Weights of a small contrastive image-text model.
Training: 4600 steps, batches of 128.
Rows from block 3 of the text encoder, named by matrix and row number. Rows with one number belong to one neuron. Each number is 128 + 32 x the weight over the matrix's rms, rounded and kept within 0 to 255. All counts start at 0.
# fc1: MLP up (text_encoder.blocks.3.mlp.fc1.weight, 768x128), inputs 0-127
# fc2: MLP down (text_encoder.blocks.3.mlp.fc2.weight, 128x768, transposed), outputs 0-127
fc1.713 [113 114 120 166 144  87  65 128 170 140  90 155 100 132 147 130 116 154 121 134 125 125 129  85 174 128 151 112 160 125 118 136  64  74 160 112 137 115 140  95 103  72 111 134  74 134 160 184  75 134  98 120 182 158 185 130 129 114 138 160 151 139 103 156  86  99  91 158 127  71  67 157 128 125 102 163 137 117 131 116 190 107 108 215 122 116 113 168  78 140 176 118  90  81 144 183 183 107 129 131 121 127 118 166 107 120 134 103 103 134  96 112 120  89 145 189 125 143 153 185 151 175 140 121 162 111  89  87]
fc2.713 [152 114 106 174 132 129  54 110 153 122 133  82 124 113 144 100 131 194 121 135 194  88 151 122 147 131 110 149 129 116 123  94 100 153 115 131 131 122 168 120 149 157 107 129  94 119 157 170 143 103 182 121 135 176 107  99 141 135 152 152 134 139 147 155 137 174 129  85 197 111 155 154 155 126 150 117 165 149 165 116 160 137  87 149 163 132 131 181 132 136 130 167 153 134 148 159 189 118 126 138 128 115 118 110 137 145 150 127 140 130  98 118  97 146 110 152 119 109 161 131 182 127 137 141 162 117  91 146]
fc1.714 [131 106 132 141 127 109 120 143 122 141 165 120 156 143 141 147  59 172 139 139  59 108 115  98 124 148 151 119 101 130 135 144 100 122 142 139 126 171  97  98 130  97  83 159 180 106 157  87 131 105 122 144  93 149 124  74 148  95 127 148 179 160 124 141 111  94 143 138 116 131 113 142 137 155 113 165 148 160 166 125 121  96 146 136 162  72 131 148  73 104 100 147 179 128 149 134 112 134 139 139 154  85 171 160 106 141  99 100  64 127 144 131 131 123 118 167 168  95 133  64  90 114 139 111 109 182 135 161]
fc2.714 [102 114 117 110 127 136 128 120 102 124  95 112 118 145  92 111 134 123  83 133 127 133 134 119 113 119 169 136 124 108 122 113 162 131 149 128 157 136 105 120 118 117 148 138 116 117 122 104 129 147 135 132 118 144 102 145 147 119 127 117 132 141 154 112 122 135 102 156 132 130 115 130 116 136 152 119 145 118 127 133 164 131  87 128 123 138 139 166 132 137 109 133 123 121 157 130 156 108 121 131 123 154 107 129 146 121 113 114 105  96 149 130 176 128 162 161  83 145 122 135 146 107 134 128 144 141 105 105]
fc1.715 [159 146 106 160 129 125  89  84 102 109 115  87  49 124 187 152 126 184  81 154  97 111 108 100 132 146 141 116 116 119 147 112 129 108 120 189 181 123 176 182 190  48 138 163 166 101 113 213 164 109 110  56 121 128 127 127  95 122 155 177 105  91  66 105 156 191 105  89 125  97 120  85 113 152 179 131 145 139 119 118 164  69 138 134 127 160  46 143 130  81 169 130 110 133 130  94  62 114  95 109 176 152  82 154  66 147 144 122 123 125 136 175 138 160 155 138 129 147 179  65 145 132 139 158 149 131 160 145]
fc2.715 [144  89 185 164 179 170  58 116 119 133  86 159 159  68  71 130  44  77 118 123 120 212 141 129 122 186 127 122 149 180  58 177  66  96 130 184 115 146 157 107 153 170 179 122 110 128 169 153  60  72 175 118 167 161 128 132 134  70 115 190 166 126 106 108  97 127  66  72  97 148 152 183  82  25  92 175 114 109 141 102 129 162  70 105 113 129 147 109 108 100 168 122 126 140 129 193  92 148 216  99 133 125 117 154  99 148 163 103 151 156 157  89 117  87 172 160 119 126 202 113 184 165 175  97 143 173 143 128]
fc1.716 [118 101 112 147 173 120  92 139 138 119 153 110 120  43 122 150 136 118  83 180 120 110 171  77 135 177 115 145 168 160 160 120 143 122 175 115 139 152 116 151 118 115 161 123 165 137  60 114  93 183 129  89 124 122 109 110 158 117 143 178  81 113 159 106 152 138 101 168 124 141 112 124  90 135 127 171  81 143 121 159  62 116 164 168 179 111  53 133  95 165  28 155 145  94 113 156 169 171 100 155 176 154 117  67  88 173 110 116 161 186 191  96 105 110 103 167 136  62 164  70 176  65 125 161  62 124 170 121]
fc2.716 [139 153 138 139  89 100 150 146 108 147 116 117 147 203 124 131  85 153 110 118  68  56 152 121 146 160 148 113  85 149  67  98 156 120  96 138  72 161 132 158 159 164  91  94 152 138 139  89 110 135 127  76 127 129 177 105 128 138 119 139 172  94 130 124 122  98 134 159  93 184  86 125 113 110  94 123 145 153 129 104  76 133 151 142  87 120  93 164 153 182 134 133 135 115 133 182 116 120 164 108  85 100 132  88 119 121 187  94 155 169  94 147 125 189 156 135 130 104 136 117  88  90  85 162  88 165 105 147]
fc1.717 [123 105 115  70 143 115  79 103 100 125 144 113  84 174 122 142 137 147 109 103 194 144  88 113 115 117 147 134 172 149 121 106  94  93 153  94 153 112 140 153 115  57 140 137 146 141 131 103 149  68 155  97 171 122 136  76 121 135 187 130 144 126 100 111 149 151 169 104 124  79  89  94 147 141 142 174 122  98 139 105 152 108 119 150  91 155 138 176 137 144 121  84 173 119  90 166 111 112 170 114 107 123 106 104 125 105 130 172 101 165  90 143  72 107 127 138 172 141 112 117 166 171 164  93 179 136 155 136]
fc2.717 [118 168 142 126 147 146 119 116  80 139 134 125 147 102 125 135 133 116 128 143 117 133 138 134 145 140 157 149 128 149 137 126 146 144 102 145 112 130 131 131 110 138 119 165 122 131 142 153  91 136 112 112 143 151 150 152 179 121 130 150 112 145 140 127 119 164 115 135 135 141 137 124 128 140 123 124 115 121 126 104 154 145 106 142 139 160 162 147  94 141 132 160 108 131 145 137 161 122  84 128 135 160 128 126 128 122 130 143 125 139 142 110 125 119 120 100 145  95 136 140 140 116 130 137 111 109 143 116]
fc1.718 [127 158 101  87 107 132 155 168 162 153 153 150  92  89 167  96 116 131  75 164 141 149 161 100 131 206  85 124 122 149 144  97 116 137  85 137  89 135 144 118 122 104  75 132 111  92 152 114  91 106  97  93  82 123 104 122 118 131 172 118 185 118 120 100 123 112 161 129  79 171  93 107 105 136 126 137 170 124 124 114 100 178 139 124  62 125 150 152 149 115 165 185  87 127 114 167 119 165 108  77 154 108 153 118 151 166 165 144 133 160 131 118 107 194 114 117 189  77 153 178 165 118 139 144 101 128  93 150]
fc2.718 [123 159 120 135 149 131 115 119 125 116 123 139 109 140 117 125 110 107 128 147 146 141 128 118 157 146 149 130 116 110 113 101 103  93 177 141 130 137 131 158 127 132 134 118 147 141 144 115 127 128 144 133 102 139 148 136 109 119 102  84 117 114 117 170 138 127 140 105 185 116 136 111 122 138 146 105 120  94 133 107 152 143 151 166  96 129  99 112  94  99 142 173 123 150 129 130 134 113 131 138 151 135 105 159  93 135 142 103 161 110 125 102 135 103 161 171 127 147 109 110 127 122 157 138 112  91 132 115]
fc1.719 [143  80 110 156 112 106 105 127 153 187 188 119 130 134 128 127 125 136 134 153 138 173 131 129 117  91 134 113 134 136 108 156 150 133  72 116 109  87 113 142 110 132 115 126 111 151 120 118 129 138 160 116 139 125  61 146 144 108 133 114 114 104 127 111  71 130 177 111 131  83 109 115 185  96 132  93 142  74 134 150  90 124 149 141 129 158 142 131 165 121 169 159 145 120  57 148 123 123 134 155 112 102 173 117 129 173 167 132 115 148 125  21 161 109 167 192 105 141 129 132 123  82 136 136 131 145 150 139]
fc2.719 [153 131 108  98 133 138 120 169 139 122 141 127 103 127 146  85  74  84 153 167 134 128 132 136 129 132 124 107 106 159 116 158 168  97 140 128 135 178 105 148 140 149 133  97 115 137 129 167  97 111 147 118 114 141 121 163 136 126 139 153 110 117 119 106 129 163  88 134 119 102 162 148  72 157 132 124 151 153 113 155 160 138 136 125 133 144 126 146 117 133 179 116 160  84 136 134 108 149 114 133 122 165 171 124 128 120 119  99 104 134 138 134 127 136 115 134 117 134 138 128 127 138 114 143 155 145 111 144]
fc1.720 [162  59 150 136 151  98  75 133 139 125  94 118 154 140  84 187  74  97 125 128 124 129 136 118 173 147 155  98 157 156 139 123  67 119 131 116 133 116 180 110  72 173 127 130 120 177 133 181  98 133 126 119 167 143 133 108 138  83 127 120 160 139  80 127 159  67 106 143 124 110  97 162 164 126 129 113 161 144  98 139 181 132 109 193  84 145  95 212 172 151 119  96 146 124 133 152 157 128 104  97 143 116  84 142 110 141 110  87 133 143 150 106  89 135 120  78 150 132  99 152 122 172 171  93 126 153 128 114]
fc2.720 [120 114 113 181 132 150 104 118  96 133 144  79 134 110 150 135 154  99 108 138 149 163 157 130  98 156 108 112 134 146 115 139 105 147 132 118 119  97 132 112 164 156 117 121 122 128 127 113 135  82 136 149 189 118 160 126 168 151 153 142 154 144 155 152 132 145 128 130 140 135 170  94 116 129 135 130 144 139 115 120 155 115 134 138 123 163 111 151 133 177  99 161 117 137 156 125 125 133 114 141 140 163 106  91 158 124 136 128 135 143 108 146 120 145 127 133 136 141 121 141 126 114 110 141 147 144 101 116]
fc1.721 [147 219 105 118 104 150 129  80 162 124 165 105 180 100 154 173 128  75 143 119  44 135 132  76 133 168 125 109 137 108 163 156 132 113 156 169 110 168 145 102 149 131 105 115 179 146  84 141 128 151 114 163 188 143 123 126 150 111 141  99 106 140 126  88 147 155  62 144 117 149  80 121 115 135  71 180 101  89 104  90 117  59 151 136 148 150  53 158 103 175  92  88  74 175  83 129 127 102 127  94  71 142 133 122 102 165 160 116 159 197 160 170 135  90 122 161 143 123 124 185 169  98 161 132  81 118 120  89]
fc2.721 [127  97 135 168 124 139 232 137  83  78  87 117 120 173 142 142 101 138 143 156 140  62 171 110 100 144 138 136  84 229  98 124 166 138 166 168 141  87 143 139 140 158 171  92 159 127 121  92 127 110 115 132 174 115 128 155 100  87 160 110 132  73 139 164 146 115 113 166 127 129  70  96 116 124 206 155 111 177 103 129 168 120 142 128 179 137  99 178 130 177 166 148 147 137 150 116  75 125 111  96 140  94  96 149 132  90 158 154 129 149 113 145 141 151 120 130 151 135  89 159  94 155 121 131  90 154 141 118]
fc1.722 [172  88  98 139 142  96  75 128 173 134  86  95 108 118 161 178 168 161 139 142 181 134 101 104 172  85 130 130 166 159 134 129  72  82 147 123 144 127 115  78 103  88 111 135  47 145 126 185 132  80 161 118 165 122 129 157 123  84  89 195 133 203 121 170  74 143 149 150 191  72  95 150 120 131  81 187 153 121 125 136 163  91 131 180 128 126 103 146 125 138 129  75 169  82 184 121 187 117 102 126 170 110 127  84 100 127 119  98 126 194  88 113 115 120 144 160  94 127 102 133 154 128 165 159 102 100 109 108]
fc2.722 [130  95 130 177 159  91 115  99 124 140 141 108 144  96 175  99 139 150 109 159 177 140 129 135 135 135  85 100 146 132 122 117  71 144 131 138 131 101 143 141 151 132 106 142 123 129 162 116 129 100 154  91 114 170 119 109 120 172 113 146 131 143 142 137 164 181 128 100 170 129 147 132 117 100 124 129 157 156 125 133 129 141 122 150 128 111 122 198 129 157  88 149 139 102 147 208 177 137 127 120 156 102 114 141 119 131 116 113 139 134 149 104 121 137 120 144 161 101 143 128 144 154 112 134 152  82  84 102]
fc1.723 [148 140 123  83 185  88 112  85 122 107 116 147 207 152 112 125  58  90 121 116 132  81 200 166 108  97 114 117 137 156 126 164  95  92 149 198 157  91  93 151 181 130 111 177 134  53 137 119  87 164 159 167 166  98 139 166  69  97 144 135 123  75 102 171 136 130  99 107 140 126 138 153 128 126 105 122 160 111 167 127 154 101 150 154 172 107 147  86 151 105 146 122 131 135 143 215  53 118 152  85 106 125  60 161  96  75 112 182 165 151 106 157 167 112 149 141  88  94 125 113 136 118 138 135 129 112  56 130]
fc2.723 [108 196 160 118 136 103 161 117 197 141 167 103 101 167 172  95 129 113 160 100 135 101 117  73 120 164  97  91 151 173 112 164  97 172 139 128 127 112 182 137 137  97 171  88 132 148 133  90 111  60 180 101 117 105  99 132 136 144 103 179 178 103  85 128 164  87 117 120 110 108 211 156 245 184 103 159 114 137  99 115 148  98 116 156 122 147 164 111 107  96 138 100  77 138 159  65  74 145  91 102 126 147 123 153 173 236 163 153 178 105 109 152 151 188 153  85  86 136 186  43 122 189 103  68 131 229 138 103]
fc1.724 [163 126 106 126 129 105 163 101  68 135 130 116 143 141 179  53 129  80  92 170 138 131 145 146 150 154 179  74 125  91  83 117 121 113  99 107 131 151 141 179  76 175 106 117 177 115  99 126 180 140 139 134 156 111 153  93 115  45 104 139  71 139  93 161  94  97 126 143 132 114 130 156 105 176 149 130 128 168 114 138 140 131 177 186 116  87 107  75 163 162 111 126 118 146 140 147 123 148 123 134 133 138 129 152 146 104 118 187 134 110 155 109 189 118 110  90 107 142 144 158 105  63 179 108 115 150 155 110]
fc2.724 [133 132 115 128 120 117 118 133 116 153 148 154 140 126 139 178 131 114 168 164 176 119 119 125 115 160 107  98 155 119 122 109 142 133 106 143 144 115 148 100 120  94 157 136 136 122 118 162 129 113 116 150 147 146 134 158  88 142 181 107 150  97 129 106 169 133 142 120 125  99 124 108 146 121 167 157 135 123  96 154 169 149 156 108 110 177 170 113  94 122  98 128 150 110 111 146 129 144 115 127 139 114 133 156 149 115  87 130 120 128 132 131 125 128 123 139 122 188 137  91 158 140 121 136 111 141 140 154]
fc1.725 [144 126  76 131 107 171 160 131 133 114 111 120 110 160 140 117 186 117 177 161  89  82 151 101 163  85 130 132 102 158  64 115 142  72  74 165 111 107 115 112  91  84 128 130 116 107  98 126 154 125 170 126 127 168 132  76 138 142 127 143 127 186 140 139 176  81 152 147 148 147 116 152 154  99 155 111 161 161  96 133 130 125 118 121 138  98 176 168  85 122 108 153 154 125  89 159 136 122 144  85 165 102 156  89 126  41 139 123 193  66 119 140  98  77 194 155 123 140 114 137 153 100 137 144 136 127 104 149]
fc2.725 [149 110 140 136 126 116 136 160 152 104 157 168 107  82 150 117 158 151 124  96 129 140  94 150 110 140 130 131  54 117 167 175  82 186  24  66 152 118  85 169 113 150 111 133 142 131 144 122 123 150 135 144 144 104 154 141 108 118 158  68 130 136 136 102  85 140 134 147 193 187 101 129 153 120 134  85 107 165 227 209 137 110 102 127 102 137 105 148 125 206 151 109 122  70 186 134 100 112  56 169 144 135 156 171 101 127 146  82 120 104 170 160 106 139 146 105 126 126 121 117  91 155  79 127 189 146 131 156]
fc1.726 [128 123 113 116 111 165 144  95 147  79  75 201 103 118 129 112  97 141 145 138 147  76 177 165  59 176 148 158 108  97  85 129 108 114 128 129 110  78 168 153 119  85 130 156 145  94 138 119 162 104 133  92  95 192 138 163 150 144 112 139 128 188 109 187  79  66  71 102 151 100 103  85 123 144 143 128 140 162 141 120 172 170 152 118 128 110 126 122  46 128 136 152 142 141  78 109 114 134 141 133 210 115 161 111 170  95 101 149 121 170  66 124 108 174 138 133 117 103 178 135 154 114 148 150  93 184 115 144]
fc2.726 [121 117 107 186 157 138 157 149 126 156  83 150  82 146 143 187  81  87 144 124 123 144 141 134 123 161  92 133 140 162 193 144 111 160  82  93 155  97 105 123 114  89 149 132 122 161 133 124 188 160 113 128 163 130 166 200 126 136 111 115 108 120 114 138 137 158 148  89 117 148  73  95 179 153  98  84 133 126 107 109 152 142 123 151  96 104 122 125  91  81 130 122 138 137 159 149 138  87 135 124 145 129 168 139 142 116 112 114 120 123 125 172 139 112 134 190 134 127 183 107 155 162 115 164 143 136 130 115]
fc1.727 [114 147 133 118  99 104  52 138 178  98 109 174 112 141 132 118 117 130 154 166 135 114 160 132 137 131  88 117 128 162 139 147 115 104 136 129 127  68 123 101 163 101 134 119 155 114 130 118 130 205  72 115 139 119 158 162 181 132 150 131 160  99 112 149 137 113 145 139 148 115 109 132 152  90 131 134 144 134 155 107 119  66 126  81 103 185 145 179  51 113 223 125 109  83 157 145 177  66 136 123 167 127 129 139 110  98  88 132 102 150 105 112 126  84 114 201 117 140  97 126 173 151 113  72 128 122 138 142]
fc2.727 [138 111 120 149 128 126 123 114 150 117 151 119 116 114 160 155 130 161 118 123 168 167 135 122 180  96 136 124 116  88 103 145 139 112 151 127 137 145 118 145 129 114 145 140 122 136 151 148 137 103 155 115 121 130 121  95  86 123 120 143 118 159 154  99 141 155 128 120 147 166 112 124 136 149 149 115 131 136 138 137 150 146 111 139 106 107 150 141 141  99 156 102 122 136 102 105  88 145 139 129 129 120 108 139 120 127 145 129 112 136 112 143 102 114 144 103 108 104 175 152 125 155 147 161 163 117 107 135]
fc1.728 [109  92 174 133 134 166  91 109  83 149 172  89  96 154 119 105 100 163 163 155  96  97 133 131  77 107  97 144 152 177 163  81 113 123 191 120 119 161 181 182  88 176  96 127 163 133 149 148 128 102 120 135 143 115 116 123 122 144 137 144  97  85 120  95 133 127 150 133 122  98 146 101 137 155 105 146 119 130 134  66 158 133  98 149 158 143  77 193  71 134 127 151 130 144 156  85 135 156 130 104 111  99 145  87  74 163 165 171 115 172 117 145 127 104 125  76 139 136  90 157  86 160 167 163 177 120 111 108]
fc2.728 [144 110  80 108 106 126 124 129 141 122 173 139  93 118 123 118 124 119 122 138 125 138 138 142  90 130 163 116  98 119  92 105 128  93 133 120 151 131 146 152 134 128 136 120 153 131 123 172 105 138 123 137 162 135 145 143 121 109 144 113  96  99 164 118 136 137 120 137 126 117  85 116 100 101 161 115 118  92 137  94 106 127 124 109 115 133  98  95 119 114 155 122 150  98 119 150 115 116 117  83 115 118 119 105 166 125 157 114 109 133 139  97  95 101  82 136 134 116 108 135 142  93 141  90 115 125 124 130]
fc1.729 [158  84 123 116 162 143 182 115 176  89 126 153 110  65 163 123 122 153  97 132 136 104 184 168 148 152 119  88 177 181 119 157 102 124 127 155 150  92 138 126  90 171 155 130 127 134 150 115 183 177 148 109 150 187 106  61 136 131 110 136 112 140 140 128  86 113 126 134 122  96  85 136 107 126 133 118  87 185 172  98  89 141 136  85 133 108 141 117 134 138 143 112  90 101 101  63 147 122 116  81 115 172 103 130 127 132 133 114 152 164 102 178 153 134  70 146  98  97 161 115 102 148 135 141 131 152 100 111]
fc2.729 [109 173 153 117 139 125 149 138  86 119 171 136 158 134 129 113 120 140 134 104 144 137 116  96 112 136  90 168 161 130 133 180 128 115 117  78 107 163 127 127 142 138  96  86 158 169 117 148 147  88 143 155 136 123 114 143 113 105 158 170 147 104 126  95 149 129  88  91  98 128 131 137  99 150 153 123  99 119 130 137 135 123 123 160 114 120 118 118 113 145 134 151 136 151 191 136 112  99 133 132 107 130 153 131 152 115 160 157 170 125 139  84  74 126 147 150 154 183 112 149 154 108 158 149 100 160 142 174]
fc1.730 [151 122 181 151  65 154 131 127 117 147 168 154  98 146 129  87 157 184  92  74 130 140 107 139 129 206 120 109 161  99  76 128 128 112 158 112 152  52  78 115 124 100  76 128 140 161 134 102 124 133 160 143 170  88 143  83 128  54 149 133 142 137 173 190  86 127 118 134 162 133 101 187 148  89 115 180  75 107 145 138 145  76 103  97 158 109 172 133  78 127 218 105 145 128 150 107 136 138  94 121 159 147 152 153 100  71  79  84 110 124 100  90 160 144 114 184 140 156 142 128 142 106 144 162 166 112 135 141]
fc2.730 [156  77 114 169 164 104 155 155 145  82 124 118 151 103 118 129 132 139 148 138 140 167  95  80 186  91  96 129 135 116 109  88 144 124 152 134  93 120 132 155  60 115 115 111 133 120 131 145 132 163 143 128  79 130 150 138 140 123 131 174 137 132 132 157 134 152 157 141 128  81 158 169 112 113 110  83 149 137 165 197 123 130  54 151 147 126 117 112 128 159 179  94 185 109 116 115 127 129 129 120 160 129 141 115 121 111 130 109 123 132 112 130 106 106 136 151 110 104 136 146 157 155 101 113 144 180 104 135]
fc1.731 [107 148 164 137 136  71 152 126  56 109 144 135  88 163 105 165 159 147  79 131  87  84 111 101 116 150 145 121  94 116 121 101 152 106 127 125 124 108 192 122 169 111 117 137  98 107 111 142 168 127 104  79 149 173  93 109  76 117 144 147 115 151 155 133  74 147 156  69 159 145  39 141 169 156 123 207 145  86  38 156 144 164  38 162 112 150 138 139 131  75 111 113 129 129 163 120 110 158 153 134 164 165 136 218 158  71  49 139 132 113 161 134 120 155 120 111 141 130 117  97 159  89 102 119 171 224 117 151]
fc2.731 [103 159 157  33 146 152  78 184 144 133 105 103 164  32 121 146  91 126 122 123 165 116 124 121 218  62 104 100 165  90 174 106 158  70 159 109 117 142 174 171 174 136  87 133  34 156  48  94 180  72 183  81 196  87 150 215 108 156 177 115 133  47 102 116 153 122  97  71 187 152 116 138 145 128  74 132 124  90 101 141  81  40  69  61 125  75  82 109 178 134 125 208  31 154  99 161 138 159 174  84 143 132 156  55 111 151 129 146  92 136 156 108 131  62 137 153  90  92  54  15 145  45  93 147 167 136  98  85]
fc1.732 [164 208 126 162 124 148 144  86 154 112 109 144  53 120  91 155  87 120 122 131 130 106 106 103 134  74 137  82 114 177 106  93 124 151 124 171 154 130  91 167  98 150 149 105 162 108 133 191 120 124 137 109 153 162 141 137  71 145  41  88 162 179 133 149 150 144 173  83  86 148 123 161 139 121  99 102  81 120  61 137  86 137  64  70 155 115 152 179 176 141 171  81  98 196 142  97 120 164  98 159 105  82 178 172 114  81  84 136 159  94 102 185 175 106 165 119 100 126 105 116 204 128 137 130 117  70 125 136]
fc2.732 [103 138 161 176 187 116 120 121 182 103 117  93 126  79 136  86 153 147  98 108 138 120  78 157 156 109 133 107 171 105 175 145 164 137 110 110 133 116 154 174 170 151  93 138 166  72  89 103  89 109 112 185 131  89  91  93 107 131 100 140  48 138 124 125 111 157 144 189 149 175  95  99 194 118 138 173  85 137 145 163 128 175 158 119 174  58  46  68 124 131  80 112 129 120 140 143 175 127 138 146 165 174 160 115 145 149 104 124 148 170 171 169 130 124  59 193 120  75 186 153 128 211  76  68  87 100 110 140]
fc1.733 [108 133  57 147 179 155 125 154 127  98 177  98 124 117 148 177 147 155 100 118 158 118 127 166 146  98  55 139 142  99 197 103 156 121 143 194 109 111 171 135 132 122 200 145 142 107 123 140 135 115  81 128 120 166 118 161 139  99 104 128 117 124  88 110 191 116 115  98  99 156 106 121 168 167 166 145 125  47 134 105  25 124 130  94 130 160 117 159  82 177 224 102 110  81 108 118 133  95  23 132 173 109 169  68 146 150 153 149  98 115 165 110  86 110 169 207 168 100 101 122  84 112  86  89 135 166 105 142]
fc2.733 [255  69 138  89 112 110  97  81  93 157  97 182  66  48 136 147  86 114 100 142 135 109 147 217 103 157  99 108 155 218  13 120  82 119  97 130 202  69 102 127  85 119  93 152 103  63 251 132  85  90 143 105 178 160  99 127 147 160 210 131 150 120 130 109  92 137  90 157 117 160 138 129  55 135  87 201 121 141 116  53  55 214  68 228 122 165 118 108 121   0 113 144 161 146 138 110  87 122 255 200 164  93 198  92 135 157  12 111 151 168 176 174 136 184 139 191 102 239 190 109 182 172  98 168 124 101 144 191]
fc1.734 [123 136 145  97 114 165 161 119 125 110 178  92 116 180 143  94  75 156  86 161 120 157 141 143 150 108 117 185 117 116 172  93 135 133 156 149 130 142 125 115 122 101  59 158 146  73 158 126 126 138 148 130 127 107 123 131  79 110 151 136 103 114  52  88 125 139 162 101 129 142 114  97 113 220 176  87 111 144 105 113 135 100 116 130 170 121  90 151 154  97 122 146 112 131 134 104  81 151  80 138 180 116 168  96 111 118 141 102  96 223 163 123 124 143 136 121 158 130  95 115  86 136 136 129 150 110 197 113]
fc2.734 [163  99 100 171 117 158 110 121 103 117 122 145 211  96  90 154 143  95 101 108 127 164 164 108 161 156 146 127 169 116  85 132  93 112 124 165 175 133 120  89 149 126 100 121 113 142 141  76 131 115 136 126 136 178 135 123 126 145  72 137 109 171  80 138 121  88  92 118 110 130 146 170 131  95 100 137 140  91 182 184 140 125 184 147 112 148 118 145 108 135 112 123 177  92 182 103 137 183 130 147 131 125 127 134 137 128 123 155 119 138 125 149 109 114 153 110 112 123  79 140 141 121 152 154  95  78 107  98]
fc1.735 [141 115 119 142 124 154 176 155 122 138  98 126 120 120 119 178 119 164 137 136 149  81 126 110 146 127 178 201 145 117 133 100 118 118  74 171 104 127 147 147  80 151  95 101 130 108 156 141 167 140 130 169 124 130 160 140 172 154 149  64  80 150  98 104 106  98 150 118 148 124 118  86 146 125 111 111 154 124 153 109  97 136 102 160 125 145 152 160 111 175 154 105 132 147 143 140  91 125 156 126  57 106 130 132 113  82 122 145  70 119 122  91 140  86 132 143 169 122 159 173 106 127 103 161 141  88 108 101]
fc2.735 [136 147 136 132 166 112 124 129 121 121 160 142 129 104 125 118 153 114 116 121 154 164 102 117 124 124  90 121 113 119  96 133 155 114 120  93 135 110 109 145  99 103 120 136 145 131 119 146 134 127  99 140 145 105 159 120 102 103 123 146 137 110 119 148 118 158 171 100 108 126 125  93 135 125 117 128 139 108 128 112 164 122 129 114 145 137 139 140 130 134 106 163 129 124 186 134 132 131  87  79 125 118 122 107 109 117 156  82 111 122 136 112 136 170 100 147 140 143 108 114 105 128 142 156 107 141 101 156]
fc1.736 [152 130  91 156 142 183  94 126  43  95 165 129 167  94 209 195 113 151 127 108 144 158  91 207  74 124  68 162 136 128  30  87 163 154 156 163 123  90 141 106 108 134 137 131 150  98 109 129 178 132  83 123  95 152 123 100 211 100 103 134 184 117 134 164 160 111 122  62  71  81 122 133 164 144 103  72 105 202 158 122 153 120 115 158  54 176 139 164 145  67 128 186 212 154 106 132  48  60 197 217 114  66 120 150 118  83 120  79 131 184 134 135  97 159  92 169 102 149 111  97  45 155 134 144 132 119 152 147]
fc2.736 [136 126 121 245  97 128 118 149 228 149  77  88 167 144  57 105 117 108 138 117 175 214 179 151 184 123 138 137 139  63 233 143 168 128  60 150 146 212 124  63 137 181 181 154 161 189 193  70 122 170 112 202 146 175 205 116 140 162 168 192  91 206 167 120  99  94 111 226 223 120 114  90  54 136 105  64 220  36 136 176 166 101  87 102 153 153 155 122 134 141 127 120  35  97 135  85 106 115  89 172 127  88  92  80 142 199 105  93 131 132 130 122 194 134 109 102 147 131 126 111 137  99  60 180 224  70 139 133]
fc1.737 [135 100 130 153 158 118  68 162 176 157  77 111 155 126 140 148 156 154 130 173  92 112 144 121 141 132 188 129 177  97 103 169  58  49 156  93 120 106 146 116  57 110 137 165  58 129 140 153  92 113 106 140 157 155 133 146 111  97 127 113 137 169 119 146 104  83 111  87 173  62 114 147 139 144  90 140 100  79 134  98 216 127 154 165 146 102 133 150  99 137 159 109 107 103 158 198 177 142 104 125 141 116 114 167 130 125 107 111  72 150 108  89 101 131 128 157 160 134  97 187 170 137 191 150 162  74  94 137]
fc2.737 [119  75 100 195 133 131  84  63 118 108 175  80 133  85 126 132 154 186 137 122 161 103 221 152 146 125 124 121 153 135 115 128 112 156 135 133 145  85 119 103 161 188  64 131 109 135 115 160 119 107 155 105 115 162 118 119 103 111 177 157 113 143 131  99 114 177 125 120 108 124 126 109 153 134 162 112 161 115 208 106 139 118 127 157 121 118 138 216 104 116 150 111 113 139 140 185 201 151 105 141 121 105 116 144 119 122 152 121 147 131 103 118  96 134  93 161  91  88 148 145 216 138 130 167 154 120  83 138]
fc1.738 [ 80 122 140 164  91 139 143 139 179 130 140  81 172 103 114  93 169 141 103 151 230 131 163 118 119  91 181  85  78  67 112 133 151 151  89  95  89 103  80 120 150 137 135 119 127 189 115 130 170 109  95  69 144 112 129 117 131 128 145 158 157 175  63 172 207 165 110 104 109 113 181 138 129 116 147 128 132 163 152 122 155 102 138 131 108 116 141 146 176 181 141 167 175 138  94 123 109 113 115  72 110 116 134 138 176 100 101 129  92 149 204 141 126 185 133 118 107 157 108 102  75  86 103 128  98 130  84 134]
fc2.738 [105 128 128 198 118  93 146  89 115 135  53 122  85 168   0 160 128 150 110  87  79 112 185 105 173  69 129 141 132 211 140 129 139  95 178  99  84 150  94 100 162 121 155  91 158 111  58 189 111  86  69 150 137 142 141 138 107  93 112  76 167  52  62 140  79  19 118 143  94 126 137  46 183 155  46 119 129 139 114 112 135 121 132 173 156 186 128 169 101  86 144 112 102 181  89 121  91  93 152 108 214 219 116  80 134 142 122 136 133 128  66 140 140 181 108 128 187 148  88 212 129  85 187  71  96 149 184 146]
fc1.739 [109 165 137 162 133 127 128  93 120  94 146  96 157 126 159 192  91 154  95 116 109 138  83 139 108  66 104  99 131 142 114 174 171 174 189  94 190 146  71 152 140  99 107  63 104 108 159 141 165 101 138 189  76 179  87  84  87 119 168 136 100 211 174 105 175 128 184 165 174  71 112 124 149  95 149  72  87 141 124 168 138 131 152  73 185 142 104  91 151 111  74 112 135 131  76 146 185 122  71  65 215 110 105 103 139 165 115 157 138  50 117 120 117  75 141 142  80 167 103 121  87 119 169 159 163 128 174 117]
fc2.739 [150 118  65  95  95  56 124 157 128 169  89 209 179 127 125  93 131 147 130  87 162 141 131 134 138 162 114  33 150  50 127 106  28 138 150 123 103  31 122 111  69 137  47 161  74 184 194 139  65 152 133 156 143 130  88 127 107 142  98 141  97 105  92 114 116 225  78 184 107  66 141 122 125 139 118 194 118 147 134  85 134 135 132 113 151 139 136  61 106 111 138 131  69 207 140  34 103 211 159 178 171 124 174 178  97 128 128  71 122 121 104 114  92 120 160 105  80 148 134   2 133 119  88 168 191 105 108 121]